config.toml
encoder_bias = "all"
encoder_moe = "top_k"
encoder_layers = 8
label_smoothing = 0.05
decoder_bias = "all"
muon_scale = "match_rms_adamw"
adamw_lr_other_params = 0.0015
ema_decay = 0.999
Rows from block 5 of the image encoder of a small image captioner, named by matrix and row number. Rows with one number within an expert belong to one neuron, the router's apart. Each number is 128 + 32 x the weight over its row's rms, rounded and kept within 0 to 255. All counts start at 0. Numbers have three digits each. After the name is the row's rms in percent of the matrix's.
Before each expert's rows are labels from the 100 images, of 14976, where the router gives the expert most weight on average: "peak on" is the class under the peak. Only what is clearly more common there than usual is listed. The data: rendered roads seen from a driver's seat, with toy cars, trees and houses.
# router: router (encoder.blocks.5.mlp.router.weight, 64x192, trained with AdamW), inputs 0-191
# up: expert up (encoder.blocks.5.mlp.up, 64x96x192), inputs 0-191
# down: expert down (encoder.blocks.5.mlp.down, 64x192x96, transposed), outputs 0-191

# expert 22
peak on: truck; house
router.22 178:151172101113082163101191141124156158163135117103125192121151069125096103086157138112136129128116128160155144129102104124159158088106120108079142101151141168178160157114153116129163115146120160113101093116073093142207183150146114145064154135127171137147109136164155103172120053104159086126156126139173168135168146124080115115136106130120113129168119079163123157143134132125105154131182132066147165163161135140092098155125146074094139066150073096171151086144179111101140220095139099075184179077159075072070106119112169071125083119078156140091117106084168082101146112165142114084
up.0 092:133150140144101097175157139124101123083127160156101138120156092092163192173099123100193134091178110093157121120086113174126103118163115158185139101167118132116155170134112161156128122086100106204141115185154139079162199126151067174144126132172081122085122124125133107134107093119165110116089085119130075140137126195113116082157190121127071101139152137141109130132196148126093116057161162147078163141087166143111126111104189126101114115146124194069116132105071146086168162146094139144117110080100166128113097190139170095134191109091087209109119155120057154130129155113116128173
down.0 093:138101146136121101094123114087132146096126115163141107158109148097134108143142152121085140154088145117154171166169163146152116131105185108097078194168175154078192177155131119109159091158106126136114079065166086125081163118167177103072140132136134122060159230128118123142166029126096124147141070139161128137093117164148118134152099147135156142100107176124160134165139185098157137171155107108162125119153141095113144137143092180134141114161094140083052170101117046136166076134144124113155114147130106098158135047110148097101077165107107149146113028105146138111137150096137163119
up.1 094:143129164166176173087137074139127155062110042119101113123096152155124151136116117123121156113143127109206172126141134095165103126086040183085088108166091095119124123091106150147069073136097140173121132059159138167114134112111106132178108100075075145148170168150107160140103078113137158080107182143119108120127130096130157153128105125128105164103131137153097144153124160101143108167173122140101126132153118153151129145141071146114100155158110090125110165104071164154140061181155168118079155146099168094100054149167150114196080151171125129138116109183119175166122054161197146141
down.1 105:068138143103139204153118078113079096126106094123072124123142157127089115112083149124171139188148067141171130106149107164170128123178100160162191146120141172124095116113168136172142174168109079160155144157126127148171114109134163185150167117134091142115114110082130150150124186144123105148111170142113131139114143166175139072155127095152095071147098133117115123150053158088163069064134140109091117065095107089145169094167134070133166050097173125118117107139079154118145126061144128113102098146114164097175131131131085137147142135155116151134075127140058172080124176076145197168
up.2 110:089034075145133132145175108092160141177123114151196183134082163084165092087117149157059152127122169163107161133121139109172170126136171160113151151123129176143094166129164080114143145099092134094145121186136151137117167110138146104103096173121134165126099174158047100129163142097122119097149081127089175156097136174145086070109110131112186157157100176170209144124082126098140121104149129114123154114122077106133094136109113136118090116155074163096113135125134177070133155125077127130091114148180130142083119151082109095155107118179188092072145128175149175084083096150114093078
down.2 113:126172183091175134114096129128129105112159149085121150181090077130143116157145174095160129117130125109070137087141087131105154055124081152112115099068111119132147152125133148058143116137183137168147108156112135135144161116096126130128121136117157095133123179076135162087136086162124104127133106047131165141209143106122163109110111075092153139106097050085101071144141155121137132116163128130191114115143152074134116051123168110103122135104110138114128087095152197168178182132199076094162114107176176121111092143164150088095143081179113099122043158098158114176128143102102186157
up.3 089:173080096198178121151110152166159139137118106082077135072147156174128155116123152110114120062112131127120096147109069127156114156088084109087087167183114081156154119149156152179078157126108103122105124138147085111133072117157108072105143113119137144141173116103092118154158126164125149081130113114083081129122125078161114185169106134136136105166143110056114147094109156186118173146114149135156128221162185110122097125148166141139182215123076079141122124084066072116124097096132172083107171131133120163131082179129125122151151080118114144173175158119108062118159165103111182124
down.3 101:153084086115070094115155149122153140137107153140158139166114086106140098098050094148138124141114145158082103111048177082125158139081164130120126132137169146184076153125112111146138106146173137081116168084138134124182095149128122101173118110155168096158129114142157101134064159126126207092172131181128162180064101125146140176156121123153172087114115049128155127122168148120141120135086080130139097091106121150158112160180078150169142118170151095150166103142089112174097092152058225132095133145174132092127204107075168112141097095102117104114115081120146122097149165117123124066
up.4 100:131087153126117150110130112113110073098107103129128150160169158160091083113148134141178169117140129191184091163175155154142098117172092136113089142081125141110163174167119118158100128093148139167045162136141105153104151120099086128134133114154164157100110046102074089137173203097142141138093150148165161125108167111137143118095124142160157091154100145083118088100164082136137132104089101117144105131104105115087141127091130134135101184149099113045160131111143076152160124159079180121164101131105107204108074141157143087138144152147217093204158151114071136113084090101180157196
down.4 098:154145125140110156155110135075147100152117119148114136133133144124086138174145140137105119140137145129095198140160084096122184117103123148136045118134148201088121157088170144151129145157147118115067098152116096088118107123135107115107145146124117132099143117122067187193076121197082114191152194119138101202117141133146108101096105141140115126125108153133133122178108165110169095186100044122186100184108129133149143147183160136111138067119098157148162129143138114109166124069130142115213102084153161123134170106111117202089055142151121142136179032122138075155110100168127082138
up.5 098:159143095131152091098091115164126174109105100135142115103151107094140158134166112110115105131136126220058182122108165128137081166157107121152139141147098086043125140187145105119128097139142094121094169100123098119143158111051148078112179141111106139100099149096106157124112146105155116105149155140171141065080132119140120165092165165156100139154095104161178115102172095068120103152062081138187124133188119155129137076121124172153086169198097177144099216163161098156130154114096186085166138158101070150112162086110148144069127079100126108147073166109135125143102140144098134168
down.5 104:100117138081075085181121108126140146133082152145079106114185103099175136120189137139135184115121120143163134089171105132088149098104105137193096133139106147127119170146096122133151106100146089149085102196130109034112149127109171173170127212183171111101119160171140146172172164139101136110161122135124085121138173126134123170127130083126080094175132110179134131222161149120146079064081132129058094165162160079118085117114145149124181123134089132124190137114146075128143176130136095095138081166103130110076139107111106086083156112146171111153133138171126137112093062093128155148
up.6 111:121144132123209161188136153155079152147136178119126098134113038169147128084160149086148157146160127147147057183075146147109164152154106134081132093156094147132113087153102085169070118057126150141105128074156126102130172071140129083153118101128097120034096097161144119124119172127077184095128112152146069105145111081172170109106140191126071141088107156205120093125122126161141123149154092136096108151083121103153161117159156152157125141160171200147094165148146088132126094152107132127115166098146184058147112156129164120091146119123128108159096152140104104120112129139199113151
down.6 110:116098104185171118113189159095114137068084138125181114159167130131212069209065114196121138077193153117142126090120137102154119130150158040118146124160108090101132189119107035080172109063165142102122109087123173177123083168139090146188111137142160126181117123156121118118114116072126123137104124143164129106088158110136141133157122099155142121129136134107085189087107153115166075131168107103151130137114115164097081164060097072179119158146127161120135150150111157107181111144164139156135157162127118079157128151132110130117166118118085175098114127112104128086165129165105096102
up.7 108:161135093155067101135094113154043112122137102160123110182163140138117153106101146149109123087102171111085091103126143122168205183120136136104150117114094201115118087135103115110159223100107109083124168151075117147112131120142162138088137149103112192147147113090118100146151182120157139085139091137158129181078130164159102160096209141157109083129121151170163149170165082123174114146128135132142173127102158113110126106118168170165129212074139139071122113134106195083145102102087142171098117145136100131133122113111127162142183157132089114040150174130076147157090126097180085141
down.7 114:163156158113137143114073135162112168153135142109081160162126095152123153111117112161164118115116141110060055123081152147125135126119111168146115130234156142142090102106135139120109136094131087131116155096116097159114099179180165102180142128111086115085059187057160108156069110066069146104122151138156103150139113100138153191128098105141121077147095097160200122153123129112128071127107080150043101113180134122173123106108139163152209157093128125111117177094128136107154089091105119127098143176123145169169160100179102172107191136109136145088183173169134142154149169094125118135

# expert 18
peak on: sky
router.18 047:149107142095108111132161086070115134132114126154150107087092163163147124136192102074083135101122167133155123165166191150099127113113159158154126167072105193106087167119074166083064142108134088117139128155157146092084139053077163140115142166155142098099124148108156101072153122207128125180120075110064077082089073156124108160163124088124151085153143108130159120173111160099197169123104098117128116119132082117174108167140093105078105120142125169144118135123182102159105117102156063144143118106185122100119164120155103094154097116187086105173093127142145144152122152046081117161
up.0 067:150084145096096163178109144078122067199142156115102137128173052077112074160126074094151106199108164134169181209160112121076130141109121124151121093106178070124135083149134190143127096123095134206154168139119133112124089134186087126137141122117126165094129100147053134153088153181163088097099186139141110181129115086131134179147129143153140131122135126112104152134096138085130140153101135129098190117153083121134113161143123163158052130167167154184182129093084097165161157082124135071140114085093116078096122119122143129089152124159086093128129151078101129138176153143132108154
down.0 076:122143094125143131109085119177188126135094104050161143114171082062095106166110064103090146123106141114168118122101135128141128163200158105155080098089129078105102173101154097124153111103037124092083131137160188113138154119147108164192192114134158089165151118140140200149183127062121116092071124099104148174117118091096194129135123106144116140151097141102208151142174131191154100148117126142154125104129118101116157141188127141130117106146148166109170141123106106147117137128085092150138122147136199138150052126111135103116150116074138124145079132147062148149138063196105145109
up.1 119:141165136104132146143133168099137141127140127153150105158093134187155081114128139120118178107121081147117153149139094117100098146141128123117160139142125141068135082132041097006161213114084147089153121132168100167150104077198159122102070113103153161149139104065135152091119153137083065111121160080166125123170136158150142139122150129150112107163156193165094126095125198125143122148103187128131149085133100129138102071154086141096094132190180085170197155133095133124063100104156089114106161136159129161111135125084136106126116155129151117053063123190122123140111156111133159157
down.1 123:114158166140089071156141137137198115123150063131141100104162149189156167143115172109068145178088122226140096133127174113137109162110141102136080127115145110098174159081138157159104116107120150175195129207128175137108125125087150075122160158096151078097152068187124072133083133090097122124123167105114120164133139102162108117144144110076141130123154070194097092130080127148126121129129098166096174107122129106149161184154185156166160158109074099135121115133124026132114107126121104136164142090152142119097131131110075153108134135186146069119134148152144114138056087168093114138
up.2 139:139151125139144173169130142148109136133122074117097089099207116118106103060230107129169155094122148109115138103136096234160173157086112171098105138104120164099104125058187165103148122183145162122160121118095084169172092164088113122182178121116132103120142158132111127092146100091101171143150136133142152170113159126153115101060127109069102149125129105120148118202065156105126119104126121084158112091116103152102192134101068107082149163086111117161090134106083138108105092109145102136107102115105075144098102155187168130173105141089150158167122134121173105103206125162138117156
down.2 132:167100124124139120134110121147124104168100109162173118110127120130130142164122126140195121085132135154133147081110192112118140154147145139138136122116156110135126063159144110148102121090091095222130193144126145099186153133114135160186136189190133121149086110135135151157198188137124142121072090086081174020133096110107070085167130124101142150137098136104098091117150160050132123096142095108133144079111107118144032158084173131148147090101145120100149094175117141185106081152091149103118122143154091096089152140099144156111172153184116169142130163140174176179126158138110191088
up.3 118:110130080131115143139146133100145135091131159155099143169152150098081123080158160145084125124116142137091190147090117153105171154159174094120117069129132154144103131097143124078135100125156147146128145097060123154126195138104154172106094158113187041175145111141138107053098140100140143189178078102130100103167165138145140068129091141115152072150151074083170122067158129062147118130135120119153130039124172108108199150141102149116142114110068132102103139150220130181081107106100107145145112130159102141121100110144116130128211147111142167143152125093185148162071112169185126125
down.3 113:159090148127148155135160129072101151119093126148083129117113161032143108162097117147129106157140123126156199078106068140064124104154069102126147144186142111095109096086079137136150146111120145152099090137102140100150066141126215068100138095187105120079089178130092154159140087143105118096131120132176143113162191150143097152181198124163116146126094194131115202123106165129091142094159126129136086122090156120096172148159121124097178092167082101135169095131076134110155152199148175147144128086115118114126148154114155181167137129146129139162070072160103171094162149141101108106
up.4 116:090121183079153135095107105112100170189171165105088173109107130102072095195084142117147105093141119117097141142151189150150131106135127168120126094150121180136162176111143169062197113138192138074129118092103139162061187128119099202123110134187188142112137117188145135139129173114096158135168123102127124106109164140107137135118083078125093103180156115108092123146114167152218131128117097095155099088079073138173091156097147102091164091105121066149166127085140126081091070089119133105104151150175096136118092176118103095140116138112146178115152087144135130136121084181136125163
down.4 112:085176164158088160124117131124113117141141067128114151040104173110113104142108098086145098131123141226085148093205178143137106117177104110146071150148106133168111090078097115143076156163107105103147122160094184138154117142137131142159126141149118145079172172055151156154162204153120077081199108197102126130136093120115146117084142148095126135131121079158130053071091128140163131096146094096142132161084073080127108153135086074149178108183166139085100120138115140139099070156131102147124119152129141134126142092151126139189123123168104126150108112137137147113138133046176142118
up.5 111:124100124092106133139165125127108120123073088096113109073105093149118103176063041161137097115146136143105108125112101134135140143136092089138166124196149143132180172136188129093168100170175164127128147156141109119197092126141176130107159114103144132140128117146136170065180086125097133090123162077145124173115121117126123092132111114149134112110162111096062105152143175128131127116127143085114097078207129140126169131168091153108134074126103142137063133094129162131183142115184193148021080173143078056125067143119136046163180096122146123129117105151178161130158153150117164129
down.5 111:140097155208118113121179080102171136079163089159105136137167153163115131131149090110109131108148116144154096050144152068106120154115133106141077179125093055123169082149132158215139138140093076124164130093081119111123129161161140129115185255155142138122118114147127138148105121125155111139071145185142083074114175123146115133144134153120095123129161129130172097142108131133093152082116174147081134183122125157112100161142148106149074180134123078066121103090169129189055121170139163087116159102139153105123120129141128119090131127171076113135128151141058117126093058103148139132
up.6 136:071109163152168192120122130106125086144167144131163125124150150111165126066089151118140163169060127123118110111086150116177100140170115152164114159121139169125081158060112102086129146148119154173163107128164147164136136119088107144138177084105148121114120147203170134116124169157060181148066153140086075095086047127118070132133124117167187132129166087122132144125102149102175126177066048120118114111068060111117126144127145156148104092120138091113168142111114097154143134171106097108086104160167192168088127101163125173157155070161129076131134145188078152125169101123146135141
down.6 135:153126121056146133141095150178144155154105117167095121093113155212133106129136102053161142114190085144132118202160145146170102140147129103096165157084168197138096134125100138095103065106147055101113146146129164101105084143122182136113108183097085045088190131133123143173119144086118145143157134131128109141140145146171142123130162087126185124133110110162166148128145087134112152110185107190106163117140145145101067126139029122148125167088164151069100079130105169181155130094146134122190119143121159066104135167127163124134084159083143157122107147112171099128094114153093092153
up.7 096:144133166104124134158146087062133184119087076162133128154171174207129232113129099140140108111139117087126122147172116120072125110104196111143071145116125159166136113142187205108137100133163074075068107105107146115145102122129099125134096100170089190152114137171154169126165130157173116153146114147142132096106094108124126113121102150127050168124151087091159132111163162106197130137147092104160079164136102084140105106060072106184170110081131068089175184120127085111103147156115162190123144122144171147173150108127075148099128154153113106138088098131130077131134144162135124139
down.7 086:112185137151114147077156164121130177095144165145129172095155182108108105111145080081143080098147119112120151154135221106115100105133090159150140106153153165147112120206118100151124135109127117086172156151107130117127212095160145096121135130174157154111124162113070154137136209122165142134165087150162162105129089172130119176101176064141119148134136198104072130126168140114107116151101131167049166111101100140136133102138092157082103083142100155104140170134218131173115126144140161110128140148109114203117123115093091098173122186126084068094099160150138069097150159079163143086

# expert 1
peak on: road
router.1 066:126146146104105087121133097108066119149098060149147195144242109174194180139091125144162177141116151114129131111103154114118158135085107207113122174084121150115139218158099160172122115110151118156153107183097109109105108140166138126115127121098132129109120134133107121161093116115128159115126107159116156130157133151153156131113128193055075123156128104120138174119152118137150114159145143146126076132128137078195063152168154114110052090148155129113150162101172105180094101126102131164128140088164113114071217114139143105130135157148006105144133104115093121162133154083134099135
up.1 108:127109075180126161168123148100107078192127111146158116132126152072159057146070129123168131138126164154110145144117135156182165122136152115110166175201116133146150095119131068119153137122145063100154088171097116141182151117155069126122093100136123082176150149091144142133142211069143085151100138104097139189078104067077157099150118122110158142117111198131166103125135154151111167159085129203092135129088059082100163127087112127115123148179158065117185167099076111072091148162115125141084129123132133136136050124111134117111123115163128157135163146117168133124118158108115127053
down.1 097:135127141173149202122095158120148132163088144130120158131143121090140118189134147110181135194206127144134182095084123122116115133145118164139139140126160127117158151082106091138109149147095155140094174144157135136155102151080179126073178136096166114119157124097127112158125112175164143203174119121096083150105123125053101085102149108129120106136180129183093126112190094134125111145108076131138169100100151071114098171151059064117128120068140095106110205128170194101140038115156125120071110071127130112114201173130154088131162098191106099142109089175136095132132094114137146117
up.2 098:106140034125135091146131147137139053153184152067110171086104109168109071112122114136129089164106179120184127084182134135079098097127114114132129139154156123161107112140169070073183120106118105143091189114118181133130102140057176096138178148150168104142131153102103131142127157139160131125131124120138107124180106150074116085115116119143175116142137108108204146087132122107153158133118200097122159082108075124170092098101124135085098182126101109145103178145144072142146134116141138101151116146103103137165097102165123137107140101119109128124114098150188185218041159144049095163
down.2 095:112144166126149128150173113073071119167125067120170137146168125160099147109109148125125073115074149122120079163127151142174130083146193169079101108116176095167111081093150140116113075089143156166123110143132072105132103104100148148125116161119074171178135123184155147126174109096185145079140121154133149107133152113135117181165180150178161194109081105080110150117091091059145101097123183071122039149129097157158154074094140131154121092139146161122100179147132163164071154095110081125174131137132100152105096140134121106153100067113078138192118123175132153136068122118113121073
up.3 053:090115181093170111159130125152173129154171114088129124113063153082097163159117149102187105133106116170147093125112112074100095119099128103081106132123133112143206104108083118166134125109141118120145100106161173120113123140114161125090076066149102152197153094124128093165118108117155153135180091115094115107238128124139113049126185155096064206129135155143106135070170112091078108156122078148109189125186123105129111142085132164131125105159154105128088130164136163146103096148116093176180121110147126105112115107105059153083193108144116179145189129123124142113142166181107186130
down.3 053:185146130129118141156164107144096111124165127153116136147124115140142172129178121157115162154143086114133115126117102154165149096111118080105178108105088173055118055215138040179106165098126129148144124065094129167161157091095130131096104112149162103082092152119118158149134166154150111136172159144077157119073098093127187172114111127110192096144138146131132091181145154108053055155119119170097073150192168099161157084099162078095059185137092147149116155125095127116147116161143127132171113140169119121144123123136137145151075094174133195169140102159111166122121164111170130067
up.4 077:123111111123151149075100099098109131139121137129109099133142190123137082128122119127171154113098124152091151146155110135138176169164103118072126092111155130105165134102131125153109090143128151134104095158163071144157104097094152170132115076101103167140114091114131138123149060154111154174128173112211216136099161137070107143107083076192117123155135085107107199162118061070094136126158136082159173113170107088075180159104140110161101168182118168117089068109135130148087176162112115141158058124182133115133092165111156168103190149168123103149199165141141062138136147131171175119
down.4 098:115084152115107141128168129120151133145177115092096075091113121105119121190134087186119123093137083080111196146056134117142052078111158115152101114177100199122146114147048152133128160138109109114175172150071172123128125131175116106095136226113155119088154096145158147111139129099137104171218132111080099124147132117098192126102163081089153135122101087137127127122112118129128162126188135139107125144113111095127176150133104060083121114100113147112127121046132162138135129113198115124129129124100078145103143148170177155129095162186179131144109111093152172139142100070135045121
up.5 105:154108101084135112095096101104168167128039078174189097137100124156147126117127126119154122107198148082102081168127124138142145114158150128158155197103177131169176033120124147110121111143181163126164065128162139095068064169154128149221147179125170126158169149159140141173138089127102124132090155128099119134112134123111131119099115101093096076145130108146159161143099142107098145130095106201128078133064098108131137139145142173087122192070105150059098121149106110114111091137159114174125096105104155162110141103071135149143184152170158160168114116174117121150140092086084153139
down.5 103:093147106130176142098157151119126164090133109100068050055190127148156149124184086156110191155147173147099125146152110150103106178118164160126124193121140133132126128085119160136126141213070156083092147129119127129102084156097114156078106108116130086124191090118113134100112137104147139158105066150078057106134130132095109139131164126149124140121144139124089066139125161174101054212083116155071089066112147164136202120159122142143141167133108191128117102113106145145116110102112051172104116173121127123119155084192143125114154140131113125070134148197119109117124153135103132075
up.6 098:171153126156168140129113137119141135152083212109064129099168139106102160105141098123133154138152134170126132155124108109153052054139185145121185154162157144130154164110122208140131082135133143152069135128171096115156119102143090125148147145120191089104089156134094137178094133068138097207160147123139103112133177084115112150060105181088179160094161094099158120098119164088112107134126135117145143101119107126172075126114084133141151165175133104129112136111147156143147124109124121074087038202057132105068083150168190099108101152099181107141137120132099142114175157083114123104
down.6 102:117134147115133080102144141140163090111219145139102060113139119154118156113133110143101191131148122158163108031074144117144141053116119147094099094141131125135122198118089181098115175109105096097131185138156090107166166183141149138092138092173114161111123109167180097149120049157140125141127109091108146121166196141110063152111126142201077115138150149149132101181135111106151165118155143121149117112163086122135089070154131114114148108197142154067115123101127070082078113157133131132140180146172198138102108119099150117143089123164109187037099146133157093149130119124108157131
up.7 106:141132154084157113139158136102182148147140163143081140123104147117173082129102115144156170109167108105126145113050154164157139130106163206101144128152120110138145207125094180150099127108105115054214175138108150102111202114125162160167180105136129112120174121125155129095121088111151134091117107131127119109124134115115152238085112126145154166122106098106100097145105120148132174166151147076107132095090112112150095179195124119171088075113122141139112115095127140164135106183121156071097168129116080118082177116076120033107078108111158176104143177139048114136121133135148109085
down.7 108:063105127179123140081131129148155052122151164146101129198075195079154139104145180131183092213126120120179158176135144105093083080066193130124147104137144177146174088121161080149143178148121126184134093076115138123143108065147080154097106112115156158148116086124117132133166105131172126135138172083170171141176127125104150152091128126111069172124136117127114158121125085143161107184180168120142083082097116113130173132136141133078155062178118131139172174113101108146122064147096168123103145089132113090124172111124118148126178123131079112118089142135092113097060122110112087108
up.8 126:128156144120124129086097112084111179117096106136140187167130143138086187172083157128122171144180179155112087083133137150084142128090158170163094111146167209122103154148091166175108140114150110127119164150099141158147174105124170154135213192220207109115145140125131141133122139123103124121101109127130139118129124142117115115062118141112115113163175101141156111104132128084103115107179129133065081095083069099121074154128078087121130090133078070101163194135110116120083055129083103130091165137135139140122166071172087116121153177168117139133158106150053172163136098113159120114
down.8 111:125156098117160127107111165111150146130124108127098136118126078094151159070107097153123149166185074150116170162114170089134085116164138146095148133144078072096154112121125142162156151120085142150088138118221087105108142080095073141183127130102128203073132097162141118160117118138115149133137135153121094116187202127185126102112092164222139121062128141066134107150123203160130124122108163178169115126138122091158138121108153121114120201152096096163152181219106070172092094141093113136133176138147147132096162158093170175131158094132139080127155134126082122126138160167158153172

# expert 28
peak on: truck
router.28 179:121207128109157121104162176111137154140128115133130070122138088181103154126142148166146087095118106142151135139143108101135146098110202083108181118105090115104157117144144160173141060160129091093147138141145126148134119206118179125130160138125140088123168146114141109149113104045198126140173114138150167152140106116129136153108159149096101116100168098066183073145158076183130167107115146065124154064143167131102160151107154134106092155120170149147089063036101157201107090148100104076072150143067119071177171170106116156112155163094084118144102134105121076142130115102104152112
up.0 105:096112088141097123151094147088143098150128115124104111093058158087115160137115113143083180113134188136113097136094131151138097129084186110134126170108119091160105193109117065140108101156037101108139155131102170096081142145097146070110096144155088114100185114081154124108081110151093130128125111103157107098155102143139141176179112089154132123124176172116143121142090170110123099160132165138128156121151179076147118144184103112098122137107110179113193182088152194167124098121096163150122195160122147115177156129177126083131079111176120116099111178165206182180117094139053083155
down.0 111:058153130171142143183174140115143076122100114146102143083118166134151145184140153140097130141097140164160116100160172114083134115124123142125095157185203121139114174097113121075124127111140154119088157126098153112120126119093101102129101065138083108144168152099115171115047172125099122111198137166151094159111145089115123122123133100188117100145158188146082134117145141135108133138073031151061149105070116133116108054138100107142156101104154138131126139111107145117067077216145076170087140167137151103107151116157156135107085105177176105142182080194197113103157126155114133163
up.1 100:113107163148131161127131144142051123150123158109149173172110099102169192129112159142134141155175162138106081061131137118169063172111129134162139140138139107100122130142129107166088077068153164101213143146095129217113144140103102141122094127148110129154134077100064083119091129069130097134134152146185107107090098109217125096205152127134121077147129120169138125164102137160144231171174152121154115136126109127114091121140154166109120163083138077115088124144122132078101079062115110186141152076127095120148106115099134109058127112175125101175103165129123101165128150087150118095
down.1 108:132159090142110129097138111152094084120117113085117155082168139109110136119133145154110124118115133208138141101078139132097176184109139030112104123086169102112202125094129125179144161105119153148072125130111147105104105100144184115080127135115105073135180124055106103121177176073119126089199088092135097160094127142200169191115157117082079125094065113088154074096175124158116101086136125169117163142114186170104179087122073138159141176154114159151151138125152157109111144117104108125184105098132111093192124155119156112118115213144165112146127163161151088135125100139104123089
up.2 111:110104146107133135088123186102133140105146144142131152197140139185112116131180142135092133132133130132167160142117128146216113132157146136136104099142077157102073133092105156136167099120120158061102104158175122160122141095155111101137109076085145109064149192103116151127130148136152154136158104109103127051138165133137157121122113126083082120067122126057110145125036129086165106090083113139153190137120075100135109133130047185061103141073113115137178180187118187218166149160095107134084092115082101119116096160124163146100124129162153122152122147154111143208119127085137128154
down.2 110:120137147145083123186164125137083124136131066138195165122138137099129134085057154090087157137151137098136129158133170143160167155120149128141111165139113144140128143146042139091125120132110147078108087190112139132149164047133094108142156177169151114099111105136147154168180070163114117066114103142116200098130111159108118147133179095136131173087165134122099139017103084166202142104075084045169098099106047121152139160152079141110149132114142170083118070135126144130101122124129131125131123126110150128134081131128170121156124168121068159134138058161135168115098084095143155143
up.3 091:132134114173122147109187085068118097128114102098114149156106100159166094103085160109102152145121189127087131158140160131148135103183113129164143127133097147123174116117079102060147125122105102177184107107203090140107159127055071109071161127171121141162127140102114135089151155102130143153156145138163099190113118154149133101117095118160111127058115052162125127153128165116162146180086114111163129144178188136146151128139087180124133193118123102079116148127227153139085137117124141141120141129139177127155112150166153126127155142132118120075113164060109200097106151074127057036
down.3 095:151089140153066145123144145161156168130065106101132132101148101124132164148112148072142088122102133144119128124044188092120064099154124086086125127133158085179144161136174148097125140104162116097100103157086137052128095081090112145141115122100109147114109101171107130133161153157101145136180117104146161136126115137145166148103104074094156132101078119160164176164146134122128208125122251088153127141126115121055149127144111155104133101069080133105145090192126092123121168086133136098163165148137146150110121112097148098128175119129141170230107142145159095056113189135194121117
up.4 089:112174131131125123130127166171084126164146166140123170162163086149084163125107105077118108136140065138095126085110171110193103106109125145157150172098154164084161120124061133129109146144069119060121131079117152080162130045142214134130129169142163163123104166188085146142152130098141098112123094123087129177083113139051112102095159117068151119156166134179132081125177105169117156089077119132150199144105147117150175096174110098112155173121154107125148083093137146147128092116100130147115127163082102114116124191117102062120148185141099171069132093119129083136170108092073153137
down.4 098:121068148162103114105100098120107165129125119101145085157100117106108106082098150143129139152127148076072174157168210176167130124122117053097130116143077141152074126121155158178124098094130120110148105145099130132141171123129141195111122089156143133078183161152182079126143107159186107139122196125122153134128150131120118183117059163143121139117098130073083100108125095100099107136120164138140076120169205155127189111073111140106125119078136170114144086197130185192099130073137079127103081148119115066110186114115088111123132105156130141126072178131149175161102190087163158156
up.5 101:114118111101166058108101086065109205104143134083099126118136142197163112162079127155056124132100160124152154101158086092108076176093117129119078065204105093102158082093171087134149144127154138205143074144115137098111156091146129141115136156119093097123156139128099176089107126167132146109146074096155120149099130143198101110146159147134159153154122107177133096182093150115140078132157156137147137124126118082147108142109130177153188112119128063105177124186143159133112063134214170110173153143195093128161119102101136134115128105140107114127150107116082201135106138118176098100
down.5 098:145178091149139117087117070153121085161103098128166139132075169120138133102153100151176082158088110127187114122128134179198110075143174128116131192171150159150065127166116166140055122141134107122129155095128156135141200157163169098117062127149084187102046180137172114180110131112097112159165141114132108155140147192107152161126176113149126169133121201141076094071164091110118134115143135114093162142145130123162116149100158090138142123162109112185087074128086096099099145063072096139161114133162116149120160114127141155107117160186121103117140153119116063161109210100124136129
up.6 106:142132125076110088086108100115135124139144086180050116152151079156038145127093165139084085150159120170128166056104142067192144106125118165160134085139132135117176134130104111140029103151126126106090137154084083133103173062137157168101136134111119129071132128182142190142196115119134116135135152137135116099118173091128135168139133141106114171135148148155128104131106198136130120147184169112119089124105139127126132107147090121192126185119119093168107096147126121128085121100150131126108187162165063085092144048074109152155144142134099214107161093142113160122143088153156083169
down.6 102:138137136084102120061095125149122195168144159134182116101126132118145156140079164122085133128144034123068176184041134102102136155117155118114155158165155146161139153083168155108137152081185152112141111173085100158136202111171126084108152109122105185150145136080166116152053122120101140099165153066169102152156119135175132122139146120174149139127120095129051160140101093098105110166114152168137099129085118139172127164180132137084173069105130101181131103129173102165114148070145103136073130117095091084150152109114105124107162112149142151070124131085157080114081188101113142123
up.7 105:087158028150119137151137082109128163148100152105137190063170175135114123106115127094124123158151135070096093152138120162116076141150146115133158154182039112112121092151146146069102122107169177144150142106111127190183130134141141171110165120170109075131108086160098127159179099049220121178132107138153074114147077159131080155146124088123127161087168130133111174136149116173117135128164135164060134119150112128086180113139091132149151120091102087122132116116082138124147116122102079137166158111109178133162131104074131160131127194111140208126152099121100117132147151105146101047
down.7 105:156137141113088117083192075137096136122159078147146121138111173115083148122121178099126076147081154154116162101156147125159157150121131142108162100111126106199143129198158140097152175173120161150134114139120131094086141152095116119190114136131149139120186098176154134164102089179140175085129057135159143121122113073110175122091079209143121172104154160153117112153112138064088105091148158162191070094130148103117152163101052121168053142142129141112140185105160182135109100152153101096084150109144058114132180118092145083126080120117097123119121083108177049110142102095109123118